{
  "spec_augment": false,
  "win_length": 512,
  "encoder_kernel_size": 5,
  "decoder_layers": 10,
  "decoder_fused_qkv": false,
  "residual_init": "scaled_by_depth",
  "beta1": 0.95
}
Rows from block 2 of the audio encoder of a small encoder-decoder audio transcriber, named by matrix and row number. Rows with one number belong to one channel. Each number is 500 + 25 x the weight over its row's rms, rounded and kept within 0 to 999. All counts start at 0. Numbers have three digits each.
Before each channel's rows are labels from the 100 clips, of 14976, where the channel reaches its highest value: "strongest on" is what is common among them. Only what is clearly more common there than usual is listed. The data: strings of digits, spoken by a formant synthesiser in many voices. In brackets: how many of the 100.
# convs0: first width-5 conv, stride 2 (encoder.blocks.2.convs.0.weight, 240x192x5, each kernel summed), inputs 0-95
# convs1: second width-5 conv (encoder.blocks.2.convs.1.weight, 240x240x5, transposed, each kernel summed), outputs 0-79

strongest on: "three" (75); muffled (low-pass) (28); first digit: three (27)
convs0.162:498475490516497479560493515480486465493470511481550496514470523525516524454508499505522520443492509441509506499456489504517501513535479495495477477487500455530509527517483501514498479496488503522484495474487515507509462518504514557487474522530478505490473507485457459536524487498516521445
convs1.162:513486527463515477514525506543479534480452486472534446528517496492476532449504468538496495502463464500487502557490506552528512505459528482493496460580528498501515490523505496507536503482517526487455484476455489468512445474510533487518487499

strongest on: voice: deep voice (66); "one" (62); last digit: one (42); last digit: seven (27)
convs0.149:484496529518520497487535515539473448500521508484478500485460480503487500462486468472526502497517482478502543472496500470536518531540495533514511463501540504507492522518503506488474505504485477477506507478493521502491501538469501518508513466502558528534427504502479509487498503479531499465
convs1.149:486493481488485487530468489486479499466477545475511510488460470485498477494509497489484488498495492526501487501516498447502492497469530555503491537470450512481497500490487466515443533495516481541514504490453540486506496527476501485504537484

strongest on: "four" (72); reverberation (68); mains hum (67); quiet level (59)
convs0.42:535497492530529521548473479507461526536489459486507485514451462487472507460488463472508477546528543460474469500465490484494460521467501489510465489465490497459477504474499495493536491454555497504475496518481532496489483528470525495519459527482475503519512462478457480502519539477503495475
convs1.42:518467474511466489474507519512503518495511478502545464512547543512458519458474505512541451491487491543475483505505483541544516533501504487496492459455519505497489511491565497477539545500497482462480542505491519524512486518462502474520560533

strongest on: "one" (89); quiet level (64); voice: child-like voice (59); first digit: one (58)
convs0.34:515449522500509507531483540517463516457510529472476459469506493524503499511487525502550497508496557530537489435514470481520505489565473524484472493493474522531503515509496532520499520505536501465523548489517494492513535498529487462499534475494514513523527481489498512533486489460516502445
convs1.34:501511554503521485481492501538497508528483505503488474514512489499567479472510466483485496484503509493503486511516495523492505513505523467504495484555522489483492492520538501482459497506482463465522536520507489506529499519486496557484533500

strongest on: "four" (100); voice: child-like voice (90); quiet level (84); last digit: four (37)
convs0.109:487497531515476477489492525509499550514517519548469469452556473516511457509518488526468507476505560511520504510510560481491457498494520518502492524496550484486510484489519517507466493464501501518506478441510509510504499477500499518497521522505490502525519472532560479507518476533515543480
convs1.109:519499436571475474483468500551504507474501516491535484522471557479450452530505513483515476492500479491568507507503490489507498525479504492490503466450445498519498524505527487519461501474477453481531504493512468510528472512516500445527509498

strongest on: "five" (93); last digit: five (63); first digit: five (27)
convs0.29:482526499528500505521468483503528536473569508571462525487497496512515513470501516492470495464494519518502540514486533486501491484487478520502476492483533464514488464470483526488538482466544490517511484485445485520503504503515495448502515492486501518455520506488513506491522538498485498482
convs1.29:466511437439518490525472499520509501477505514496502518512489527499491504570503491522514496510514509478485492495491495475503501514442489489495487504425571519497486480488484518514459512506512509540520500493481470475491520507506509537523432488

strongest on: "five" (78); quiet level (66); voice: child-like voice (56); last digit: five (44)
convs0.55:466526514503475494573501471490570488496525513479522500502458508502519530508491500480511482497496500431505525469493475475489511472466486485493485501543486554501461501472505466546508515509491495490489506447494477509504499470521517485483471488502531484525551539520511476504488513506462446544
convs1.55:491497528520492482486496537451506538489528492474493517494535508479475484538471461495506503515518485492443516504475502523480482433509515538549501494446459503491495490500508499473493524493516511483519482517506489522494502500438507473524469475

strongest on: "six" (94); first digit: six (35)
convs0.87:485475513512474532484509492517467554498492479463507488527499490517503488476482526477471460483507503554540488545507490478512488485431525532508498483491487481514505496478467505526512477533541506495472494532510487480515548514491493441482487545478472527506446511524522459542493442491494472481
convs1.87:470497476463504512548492494463529526471515500440514491498513477506547481523517494532498508524469524486464496510506492465504483497470533548480502535504506479498493517485477496482556494505460521516546540532541511523507500459472498469494525517

strongest on: pink noise (42)
convs0.178:499499496511526483509480488478500493482498493544549501469458503493486499505497527492479477465524477512490535487442477554508456564520494527480524469488480525582499459448499474487476491510491503518476417475491487515528512476459505463473529519475532547501459491509504532548498469491517490469
convs1.178:494498507452493485527476493474532477474501511493482516558475524492511508531507472468482511472516502490494508526476494493507505574503482522493506532461525510505507460499548533477480489493519514551506535495540544464511477491539502520469525511

strongest on: muffled (low-pass) (52); thin (high-pass) (29)
convs0.146:465500473539483509506494536482481511492569502596480520550529524481546498511510560506500493465517488519499492506483496489520494503527473519502514506483502517494477502497509516484521502497505492547494491480498495505505504485518492458496511462481473482504487490505453474496554480524566499455
convs1.146:469520520468496493487528499484511527500499512473489498490524506491466525516505492509504507472486490498490475501490501478519479465466533498522514529398548491497495489517478510471465573500532529447537495483482504482496477506451495527491486485

strongest on: quiet level (76); "five" (69); voice: child-like voice (69); last digit: five (51)
convs0.142:469500522490508468494517527513484496501500501540487481498522486502496514432484513481487462508475507471492482484453518477506478535538526505490510519484520411460471492473480524488520522497487479503496551495567512522510449470501482481484502461485559503481546533480483487513528539522490494498
convs1.142:539538458480524508497525540529484513512495486486503491519531540473479498495479478462491477499494488506525493490519489536523497466490494472516492523468511518505497499505433461511461519497502473545486507483508497525520495492465481455535461508

strongest on: "four" (99); reverberation (75); first digit: four (67); voice: deep voice (50)
convs0.128:495514530494519484527496477466495523510523441522561494501473516500526489474479493504457496500517477476498527512504496517513504572529511503500491530502492491516485466451501484508488454492555482518515502520483479563532510556488495473497516450479507509536460468491499441465517529486485503497
convs1.128:483503467500524556507474508518505515508538499522480502501500485529488495553512479485501499523495510505520484474513478537478493440506522519509504481530561496507494508510592500511482515492473446483507498504478544521471502506507481527464444497

strongest on: white noise (69); "nine" (61); first digit: nine (33)
convs0.98:498508518529531487483501466485547498498483536490588497488506507488498514528476532484517522558485510442504535502529481498497477516518463451495504530541487471541485462497485549533496482536536484506485473496481497493469492534511495443492510483501479489536524512518480479477512478478499508471
convs1.98:533494491514487508520496524495497502493490491501521503446544512524526484547511507534515484498494514502539493450470490509528503492576540471493522497459499481505494510496492507512497510512507548449484497510501476512521504500482471550496450520

strongest on: "one" (99); "three" (54); last digit: one (32); mains hum (30)
convs0.70:432496505481541487493487486463540513496497499510541500514524509496491542546536456466526514482509544499472518550525516513508524511486491588487484462525478475471460509525471512485493476498513512508468439462520510535489473482503514466507499506501510467474517478478466501511492501521501509509
convs1.70:497497503514525445507512520501462515528480503482493526508551522531470520536490528466499488495552504482513487515464474554471471554493470477545504493531507496495512484494549466472489508496516524508492481496472508438495520475477507530484496520

strongest on: voice: deep voice (87); muffled (low-pass) (43)
convs0.16:546524468500488458581535497497498518497507531510516521480477454479497507528519494520494498502496528489487512421533481536486478557496474430505519514488461492524504517432481464523474496466524515486527496520446540481497523552453515480517454502462472484548526496489499510501493574479490506517
convs1.16:486490450468506500499515501484476507445506506559476481525516476464522534505511487484494506546530486501489509559526514475516506553487445548497498519459480494502488490510507473544507511510515478473474501512527443481509490515516497488457436525

strongest on: quiet level (87); voice: child-like voice (75); "nine" (55)
convs0.225:485498488476521467527474547501489483496469456454495533531505507512490494513527493501491480471534561559498521505513510534486496452526503494490507540500512502525453483478490507516540522553512511483485483469481519493523494524516485461495567507502470532510540518525563514511480469534497525512
convs1.225:529485527528485510488499491549495509496508502470480482487508531498539446461473466479484479457531482503502497486491497479505507510458490517505488467528502492492490459525488547495535475501498495551551526469461528472521490496554505495488505496

strongest on: "one" (68); first digit: one (40); last digit: one (28)
convs0.47:499504524493513515527531501487464500498492524495460460515496492513514470501516473487499505468487502509497465522481528521470530490522509543507482488467465498517540498480478549526504524466485472502470540501526495479523486499423480561503497518500489513493518500460437511487533462478535481480
convs1.47:523528429509503512480532507498502510492511501498505480533494520489500525541510443565510538466479503498512486490493491521487522486500493468463493530539493527482486518487526525513502498493511481514499518483523513465457522503532493524482544491

strongest on: mains hum (68); "five" (64); muffled (low-pass) (31); last digit: five (26)
convs0.234:515489465538472504528491481534551480481508550485467507498496446496478494502507454493482478483495497523491484541535507482530527549456520502500494508502507545497481519545482476500474467513469512504495462485513496487518519500495508483508525523523536535506491475521465485494504514510462469502
convs1.234:510490542503487468515476519509505492544502481510538498519543485425456477509503469482500497497488497498558520500487507520481494594536499472514493527518497504509501506523463492501504514511504574521507523505493521479475509484510496510517499527

strongest on: quiet level (88); "four" (67); mains hum (43); last digit: four (27)
convs0.110:482488472465509461482497530470546478461504517504465523537476528520458507453501476525539478500493506504469537540445554479502500522518538491506472488485556477452494476503486505507507502473466489497480489444497533553483517499543495495505486490473541507517497494526508490509529512522496496469
convs1.110:514489524488488474518522479510500509479468516484516461540495483451498488522512509479518496502457499490537482512557524506507526542486486529517508537469488492511529489489487494482443492487478470535498522475465478510500462469483497526531442494

strongest on: "nine" (93); first digit: nine (68); voice: low voice (51); last digit: nine (44)
convs0.93:544507513503510512524544493512527535511517527460436475505467490456497489527521487486507521488515495579512482458483505519501494494502531517491531496487488500536501508538497491486530531537472535522482466511548493502500505518520491501494495498488505478501536542534508489468473526494505480428
convs1.93:516499537501492539532498492460526532507515508504497504500491507469508492477490462482476545540481485497517486483528492542502493508508500498524496521495485503514487466506561541502554464497493487500520522497492443563505501493475498504503520474

strongest on: voice: deep voice (56); number of digits: 5 (46); muffled (low-pass) (37)
convs0.116:502488486505502500512519519515504524490530531515515500513465477486502474539473555487469434463512454441506467450519465521490486543460516453488508514473506527535495491475533484479507509466504487497513464519498533520485522455536493554472502513514521504516511433514499515498476524505464494542
convs1.116:481501465457485503549514510489454522515480497498482511468559556509507507469504475504519495541482475495478509529517511476506501484542533510498495525522491511507486489475515507494509476501516550516458496509521531528518493458511497538525470520

strongest on: "five" (76); last digit: five (41); first digit: five (32)
convs0.184:475511479513488485522472494483532520505588515530484517522480488492494540497485490463495490465533518463507528497499499517486489499475499516495484502538465488494464489462490515461563490484486491482497459468519511562522495493478491449516537481500504494475483476514489498508532586513462490482
convs1.184:491517478434515518526505515508464520475515501523469499520495536495488537549502545479508464508512501504513480496490486501503488478496500515487497572497509517500500490491509477497450471493486511527504490503471492509513508580469480484502459516

strongest on: voice: low voice (60); last digit: seven (26); last digit: one (25)
convs0.238:518487501520529446495490486479509515487503498482485519518449469510480511496486451497478484483518502506525591505533491484505497531466484517483457515531543473482463474441539514520456491493505511492502508469450462511494497469500496503489454455522453489498497521544525471497482498498550481509
convs1.238:479487571480529478481484532510486476460468479521537497513572469538473509460493498486493503558485500497508493524499491485497522471514509485552487513482513472495490499517489473524487476498503515530554477513511502498564500480509511526483517512

strongest on: muffled (low-pass) (92); "five" (85); first digit: five (46); last digit: five (31)
convs0.173:517567470517514503511521553506508503515506477518536534528454473485524484449463499542486479467490505444506481467531482519479517528455524487501477534485462485485507519474526519514499517517528486502482509551497492486498474501507502443488498537504463483464528468547479461473475498492486561526
convs1.173:520505446519513463476507514538488494533497486477488469490513513481439472470504511470466457465468500507479477477479513515519480452503466499484511451455512494505506501499467489521518472484513598501535496522498517500485508496518511522537552506

strongest on: rumble (98)
convs0.174:474515467501523491450478490584466542511524499513511503478526449517489525457498494497483489487509512467487481497476522498504488558474473463506515551502538496549477496403491499484422512480484504501509526446494466516486525492501481548498454514474515546453497480499504488479523486487516477516
convs1.174:473480483457479500505499502490513464494495498482504467518503506506522523527508504508499558484471485490479512527523493525478513489500518546526498537427486518506488491485465472480499486502511474487520500498502536433473500506502511504512500476

strongest on: "five" (68); reverberation (67); voice: child-like voice (66); first digit: five (33)
convs0.230:510529523505507497486523556522469505493494492520460516537455499492506484497514528528476509452501500483508495493466466510502507466480488459503479545499525538493459522500467537485549499518519504533498471489500487483502496526502482480504476436467499497512535507526484488468498542445513439474
convs1.230:513501506509520514503512478549534516512506507500494505543503439495468475514515494492508487487489478473527486487485500490514473475510480532490493498509541494499492503515475508521488471498473515492537508512511527538501491514556501484506524473

strongest on: mains hum (90); "nine" (53); first digit: nine (37); clipping (26)
convs0.83:496437492480522532542555456477542520501454507505447473486494519510493502558560502513529484476498463506489527462489512500495494483487499513505472462494508516530439491476509550487528519470511500542530477515522537504488512481457502450518488480490500528446512476457460499496492500504497458476
convs1.83:518484432514517518483505511520496511522518480490525491505480535530490516445498495511506517474471501512505499485496504504496502497509507515478506496494453498509515491502474523514478499514502531430511498474510502502505506507557505449493509494

strongest on: reverberation (96); voice: deep voice (77)
convs0.75:546499515498519467516486513499489473505520469464537468485492498479493476556481543491506484472522488531518455489523510485490503490482500493498485456522454480522465482530482459493499503507443513517532517520483441526510526520551504523509442543515494541531509500495496491539508499472498486459
convs1.75:493504469473521508491486501494505513479534477491470525488547511501498524495496524453494494475505496493489510475512506494519485469519506542418510461445467485502490506496487468499512480494472463531514488494485469519477502551444487488535505525

strongest on: mains hum (38)
convs0.180:503482490474523538484484473504487555481508493474512512488524465525484529481507502484539516550511476484501511481501491502514483529437518480542519493518509488498501517477508484499490502491540511530518519506512502544476505523525518533526534471574468434457486507483503514507502455511507509473
convs1.180:452484435503515521520489517499508518506524510530481492442489525489509492479501460516495564517500516506491493477508514517479509497493482484489507545435496500486509510493468517464488460504512518489477495514482502468529491437491491554481505502

strongest on: pink noise (86)
convs0.151:524486476492487500494559500547520522496447503486565535490492512492501522487482525555488483522492525482500534478514488508510482446475495488477539503485476481544499476516528422495464519510482483479498488461465570498490535499495499530511513526434548510512486494481528504510501512464479492517
convs1.151:490514452522483469544503483492514514492470488522490505509539442486510483492504464505508504539525482494516504498526486494520546532521517499473483514524464487511494503503458489538508472486515496491477497504509499529551491508529484535503553482

strongest on: voice: deep voice (56); "seven" (55); rumble (44); first digit: seven (26)
convs0.168:518475510530480503530542499533550471494525435541516502512498500497529488514499508534503451495501512501479502480532526465485477544501523456496508503477489515576474497435478513471486484518493492514503499474481517488484491518491502495502476499476468555533476475496502509500496461512544514530
convs1.168:498515450512521531519477494506511487557484504515525520520432514527460473541501468525480481558506499474523514491462479506492487537520510500517500448496513499514485492527472463485492475488490486549530510505489525486505526479558498459535477491

strongest on: "seven" (78); first digit: seven (37)
convs0.125:495501476485509466443479500519481494500490507504523486454535533510520463529493503504498552523502524537494513510481484448498477495485486445521490477563497517528549534494500496529454483503445517513484479453499481498481486498510504539493521521486519538520510530512459521507521477474525527450
convs1.125:486530477548467525487485501523457545538499506497473444481534500529451476544498546498499496458542507486504485476495481475500491497510517502465495539476554479485511515499533531515486486514490499545510525493513432477478515471515495523538526519

strongest on: "four" (94); reverberation (85); quiet level (78); first digit: four (40)
convs0.80:432491489518531521464561513483518481516505489503491527509524498508487473478510511473519524492505518502484510509549493555491480518500510518499504523478540503493485489480479526519483498511535516506486509510509559500511509477588496503480507520488495485482489464471488471486494436517499495551
convs1.80:530513454550518511509506487505488484459527513488516487467499503526428481497504451473475487518513493491488513502487494567506521516438511544519484454454428497487522512514514528481449472488490499480508489511529444512527485536487491515509508501

strongest on: voice: deep voice (77); reverberation (74); quiet level (62); muffled (low-pass) (42)
convs0.64:520509530487499518568515551517494511474453486494556496535511508511495444534533560476505462501513482491465487491452478495493511490512462479498530455538488510536451488453482470498488508526546496518507492470514497453474494489521507514508539517525507485528522474485448479454489516505489500465
convs1.64:519489531502480530494557477485543510521488479501484461462470539477582485463484508498488503542435470458522506534488496486466505531496512446504485504526448489514492507513484525532497501484491479469482522481511473502525484463490500531467552487

strongest on: pink noise (68)
convs0.227:515491481479487479509450529519551494521505469511517513507485478519507500494496441508481528514471469465479482527486545546493491495451481450494494532463478533532464516482512494514568532511496501516501454494516473451542471480499511437510552495475501523491537524507508503499515506502487479497
convs1.227:512498498544492516505469504487472499467535510498487492497533534493506523523509502561493528507485496508533512481493496499521459523501493517494500567503521492505501516500492459494563505514502549462501504507474465472535488520522495478491467483

strongest on: "one" (94); last digit: one (51); voice: deep voice (51); mains hum (30)
convs0.239:468492495476512498531553479502457505497474460523479479473522475518487494494526437514522475483486502492470472451513513506507480521474542463489502471508514497504475482474459527479516492497479515491490525516537485522480506582550492512497470536501502516473463500467461499488517472486486471468
convs1.239:516506442505521510493489504524529491498495505486491492474509503529499523542512525523509506531485510492489509499528489551536509508495509471457492499552541517472502490506513515514504495507459517487466477458462505411447489495490501475528473478

strongest on: white noise (74); thin (high-pass) (42)
convs0.33:464524498543490498512464503486507504526507505474503502468543515540519479476542505518442497531493505494489528549503538532498521492474490479483531481529520454476535539515498466490494492442457487495518555460479471449495521490479501527467505522513500503502484504513494466513516540490527509447
convs1.33:511527539504464496495506475497471499547523501511493529472465536438525497468479524534515493506537485503479508516463501531525512523501480502481493461507459499499496475527541459473526497474504405501527497484502455474513504467447496471484515518

strongest on: "four" (76); voice: deep voice (59); first digit: four (35); last digit: four (29)
convs0.160:464488504525492518537486518509445514505543468506559500516500508487517499497502497509491506525513533473502512509519494478493496548509521504513534511518485474485524514463530462496510524486459529478492507548462486460520499533486493493488501521486477467508459480515502510474508538476500512516
convs1.160:465509517525518473524507495509536531433533493460484499537493533523540508445527543495505500483525488516499489494511496445490510489502504519500494410444512527512498508482545476476459529517505493486455530517484459448502498488554502487492563496

strongest on: "four" (62); voice: deep voice (57); first digit: four (42)
convs0.62:518489501458533502514465497532530484512468499531573479496483469506513464492536475502512511499489488499521500533489517510533493551486526468522519446484521536532543522478486437505506457531463480523537427507513509502531499474492512538491509467511490559488522516470469475487490463513473523487
convs1.62:486500457487516518469518513539487511493505481545496495484512488551499529499506552495499490482482509511519489515532495525488454523493509511471495589552483486487483483492519536460479537505495525449483504518513506479503506499527500544472508506

strongest on: reverberation (99); "two" (94); voice: deep voice (71); last digit: two (40)
convs0.153:495473444516496504482506541506504489492533522495513468489533452474522498508491508497505514404542521504507498509451505501506497526529492511481510522483515533493574508474514428462502463464518531508513487533507483498491522509484501492517510499514518498464455464518529497513481538519453507505
convs1.153:478507411472510499507455518510508491542502510506485501530513520494455507501523531450507492512500512498515495487517505472515500491476498503484513507466473524500514467471520499505454500511476521589523524507507513486518495549528502513501520511

strongest on: "three" (86); quiet level (65); voice: deep voice (57); last digit: three (45)
convs0.181:494496564527481551556487502521530483491467539524547474489517504508485553475485479478504496531512484509479525512472503499472469448493510482496534515476506428512496473538461456499497468515507492496521512491482534516481528478469500522484502467489504558512471478468544520514481516506499497552
convs1.181:514536488514533483530536504484473534523508482468490528507458545508520476527495473473521510533464492515510479520490501513518501492478498465486503557518552501477523527513484465495519504492467501512520480496503461481502497495531519514415478548

strongest on: "two" (78); rumble (62); number of digits: 5 (42); last digit: two (34)
convs0.189:494501508474509456551548477488500466525467478475509511505476511479494483499504556516483488497529511549470554493487508472522476467476511522496510510492471507490519469538521465486567518535499525481539501542495605473504502523469507432508490536487483496461503519505527511514489500506483486494
convs1.189:482505533503497500495513492483520480517506522513502530541524422497575477458494469486514494507530513502515511490514495524436484505477494499539493435492484534506509477492493522484510473503547478535449520492503505552526511517516504453458541505

strongest on: white noise (50); muffled (low-pass) (39); thin (high-pass) (39)
convs0.61:535504524486522500583485476497553543496478497484504475477503493486497486507517490519461521547492513554520464460542470477522461504483523475492486486508489473489473536531482542496543465547504484524502502491526467495492487503475505526504491550493525525519541531524488486510485491453498476433
convs1.61:507486571418510493493496480488482503553526496475469514507508498539506527478492536517492506499494485501527461488481488498496488548561556491508486478452508491494503529490505481508499480503513521550453496487472497492482511541460501550507539518

strongest on: quiet level (67); voice: high voice (51); muffled (low-pass) (50)
convs0.40:496490489490461488489502475491521454501513493496437488494462487485530526497517511484523529520492515466491485503558494551484533515567563535477495529531484477421487457510524514535500508521475507501493530470513507450497466466528497486505529503512490501505501521503503450496485539541557496525
convs1.40:527508482472490478499542492441484484476509516493508481506512515448617503509514477512490541480492487497496497517502496510489514572475521510495500532550478482493508494529494485543489484511528529524542509492488525502519495523511511473503488500

strongest on: "six" (97); quiet level (86); last digit: six (67); first digit: six (39)
convs0.43:543473527521487467437517477482524507499501488513494492493545535532494493535539543508474503489512500578481484498522503545495509535468499527488498456499487502459472464424490519505456502529502473494470513454487479467524482477511481487494489463496510517485514541520486454536516491508520477441
convs1.43:525489543425509525523452497472521493536467484506495531479548488494473493517511522509498519500530490488480494486488515487496509532453518522506503457539457496510496517487520499519506583504512445465499476507499541477505505514508500470469503510

strongest on: mains hum (95); muffled (low-pass) (30)
convs0.130:528514495473539516479505514518481514498502518491460454481510514499509495522515500491463520529494509481477464529518511517476484476488467493502503436551484521433496496543533455498511516492444499468491503453560518511499495525497488522508522493565535479553490547490506484469504557512495478457
convs1.130:496494489598498522509521497455515514518490504503492517486499472472537511537504478482535508487516497516484497492442492473518492501494473509468507534496505496488511506506495503500505529495487531473499494528510483522508512470527485499516479499

strongest on: pink noise (69); white noise (29)
convs0.177:506471506490536522536547500489513507502515507553442470512520491518499451510522509510517491462491492482486527473484571544495483510511477503494444452483484513465469474466520552512495491495530490509484485518504508537518500507485492465505477460498540497488485482452475507480531480504473443458
convs1.177:491499503550531511459513521508498511479486493505503508520506506517463506488492451448490510459532496481489493503512511490499497522517501464531491504461465498479491504510514491509454514491508478468535510489534492481483508518478504500478506492

strongest on: muffled (low-pass) (41); last digit: nine (32)
convs0.221:479473501530479521467543487542550497498500513503523470507496463492512503514497511610500494465475477478523469467529464503493528501450519485502512543531534484546528484541474500517500545509482509494490512508505457513515500479503489511499489481491503509484504531494493493487487452485490519469
convs1.221:469520498513479542495502485505468506519492513475475464498507448504459489495510525555499487500507505505521504485529512486555520465495506472469493445466504518500519523497475499512532482518499516517485507466528481536491490460543484503531563520

strongest on: "five" (94); mains hum (86); voice: child-like voice (50); first digit: five (47)
convs0.207:469487511520464507600486481495529497493473507488500495508457505457515499509483549490480474522472456496495493547533499498506513483451495544489520456494522470463459489513523467508473476490457512480515509530447484558497536456466509513474484471476503492477503480500541478494529595504462516544
convs1.207:479490539508495445514486509470504489482467480556483544505486552522538455513525503502482491477523502504468496471505502493498470500490510527501511519560509514510491497487491479514500480496459505546465484505520479553449498498506503489506486522

strongest on: reverberation (63); muffled (low-pass) (40)
convs0.107:463500492490497516506500469517512474492499514508503487450508478496551505532476475466484537485476514478508474497489508496516486508471477532515483534483521498535493502476487530486509440497510452495465507452475536500525518529510512463503554524430495515511533530545496527489514538521551464469
convs1.107:528493504461502496533498526478501534519463478511478515519512499559475558525494518503525491495497514472508490453488493492488496470527487585494509495486525481515511516468455539475488512517480550474518529521487471542480493539483493535520546506

strongest on: pink noise (48)
convs0.145:545510446482486465448485467513493488497519516511576495503504473524500506494522465519525490542486479458530498494540501494470548506452545467480507503508496478585481476489467481503534542519507504527528458518515467451499474456528505534514525460481484488492469499518501500454502457502499499517
convs1.145:481491476470519540516496494474502517499512481476485519519505506509514550502525531501494505491522506508505508523525496510519515566499491505487500569441481517503494504497516517498478493503518539482471512513500485583490499506515501454559503507

strongest on: "nine" (79); last digit: nine (46); first digit: nine (26)
convs0.60:539522486458491466508489485482523501500507443499486499528582489497471491485464513528495478477492491493501515487515529468511471505452500488487503496502464542535515506480482520476488479462513503500481566445554533501486495504479490453524538483500488510508444494545543509492509535514550514474
convs1.60:479497542508522517514509487499493505505510510475497514504488460527481528478508492515507538522480504494480479500503482493527490522523501458491506414463474504493490503520477479504441513502488507533538519510524521525523504470484488508465513495

strongest on: "nine" (83); "three" (64); last digit: nine (37); first digit: three (33)
convs0.231:528541496509516452524449531460564505499526455480521514519506498472495506508490505490461466477476500502509493484479479486504534498495505460510494504484528497533513508521548560518487492470521486514473476538505472461490492476489518471510496477533532522504461518507530515558488517490509535527
convs1.231:489499457505502456488498499503483514517501469538475477495503531504503497550510516524497455495504478502510473484470487476529504480505559527474487509474498490485476560512527531506506546480518504507520474515511537509464494562467511513488558472

strongest on: pink noise (74)
convs0.30:531539517498500480506475515556470459497513504527494506482532449491516490501517497553491540507487478517543485521484516472486513476515517452478540463488476512501546487502444517515515510541492484495488461510489473490503514518490485533495501479528497524503545520472499477459490494488494528428
convs1.30:502480525500485558465494489509531479522556507545488488482468506480494487487472492477479480496437510500529498498484501463484518523480530504477489561536446521504500480500535519477511508508509482497527516489470483508471494510481517499517502504

strongest on: mains hum (92); "six" (73); "three" (56); last digit: six (35)
convs0.56:541505515494527566517497487485508494520530530538481451508491525490541501498494475527515501561492502515489455538506537455475510470474448520511485451481519467488458502530496464490527490504515500507517436523550502494515496492490507545501477461553485499527473493509511494497556485541529502501
convs1.56:488485491469498494494541514504519549503515499494488513455433498470503534501492475489488529474449501502500492500548497530536481516508511462492506491474487498504474483507486524495487485493513508509480498520491520509502506534481492534478518492

strongest on: "five" (63)
convs0.2:545496455462534482455464470525443479518499513499452488452493501485507463474516472509477529518512505515519498529518540512479477528475500519496494463488474520548520509533459479499552519474455500518469563520508504486500536448484495509521549477546505510532483486503503516492495475482492496471
convs1.2:463468515473495535513467514518477485507534509520517484535469454493501513497498560487499494447460486507457487526487526485496479514508505535540510525478468484504511489504497505511475502517528444531476521500525565518486499500488525468503537477

strongest on: "one" (91); number of digits: 5 (44); first digit: one (35)
convs0.220:498470497474523488507574556513485503486474500495505512491479435499522496490525509510543492518507459515500502473505488496540559514450522525497472462490510514471503482506503520520538511494464486521484462466457497498485495536549510494507474503439473460557447461528501482504521502514496503458
convs1.220:489492444518504493485483495526524476501485517474480476491496545480476502531504439550511474511530498501473508500478522498494504541556495481469519487491465494517485515492454494518494541481497509578479466508471496502481490477484489448558480503

strongest on: rumble (40)
convs0.53:493487503485523494496531518502479482493509505486525489502489477491530525513485504472488491468519518498508532534488509497486523495501493524504532518454503471562527503521512433510510497527487527452523543531521521462500517548447506529516493478505438528452458485508533505484437465473528494556
convs1.53:499478484519511492482501488482534481487503471494496477514492505455485502489526452520493461466510504509581502540532486491466503525485470509494481472517471512516486506510495539499547479510516486520510513469493544523501493471575503509552486511

strongest on: rumble (60); "seven" (53); number of digits: 5 (45); first digit: seven (30)
convs0.124:505483495478497521544501447537506537506546523524536494509535494478485476527499534478514509439468471460500452485525517527466500478474494511512511486522473475537439511415484456477488490491504500550477549491478500529507511467499499518495519512506513488477481508480498501443502568526495494546
convs1.124:464504431521528550543494499467530491460490502474482480532516541495536528539495516513475508486477510513514483544484490475509512493494501513478513470465501500504496483492519484462412502496470450575499533496500477503452508479499495478507493484

strongest on: "two" (65); "eight" (62); rumble (53)
convs0.38:445490496502525509529494495520481528485447483494501478478476497470536471454461506522484478512493502501530493531501526528482489526505513495481533472523526527485466518521481443489458486489444497488459453501555475495504519505495506498519513518475558529465501484513452495473520497504477518543
convs1.38:473468488511495505489485493492477502489480488486466537497515484501453509518485512451462465488464503475525504518480512528486535498480515480491501554461519473513535520517524550485519512493472498548515518529493521530495501512565492513525500492

strongest on: "four" (57); whispered (28); last digit: four (26)
convs0.155:521509461503483578476514502493493516518523541510492487499456478489506513483525510531497470540498504468495507583548489475501515494478509502489449508510459505465496506526499504492503488505514514485497530507435507506509475523486487449496483502487456519494454485503516508487522505493548510541
convs1.155:509498472493495477506501519504475505528524491511530477511505469558480507453473521465508517514488504503579493501504488496464475558473503566508502522495474504502531504499470505499428522496532524535534489511504498516505507541562516524505556531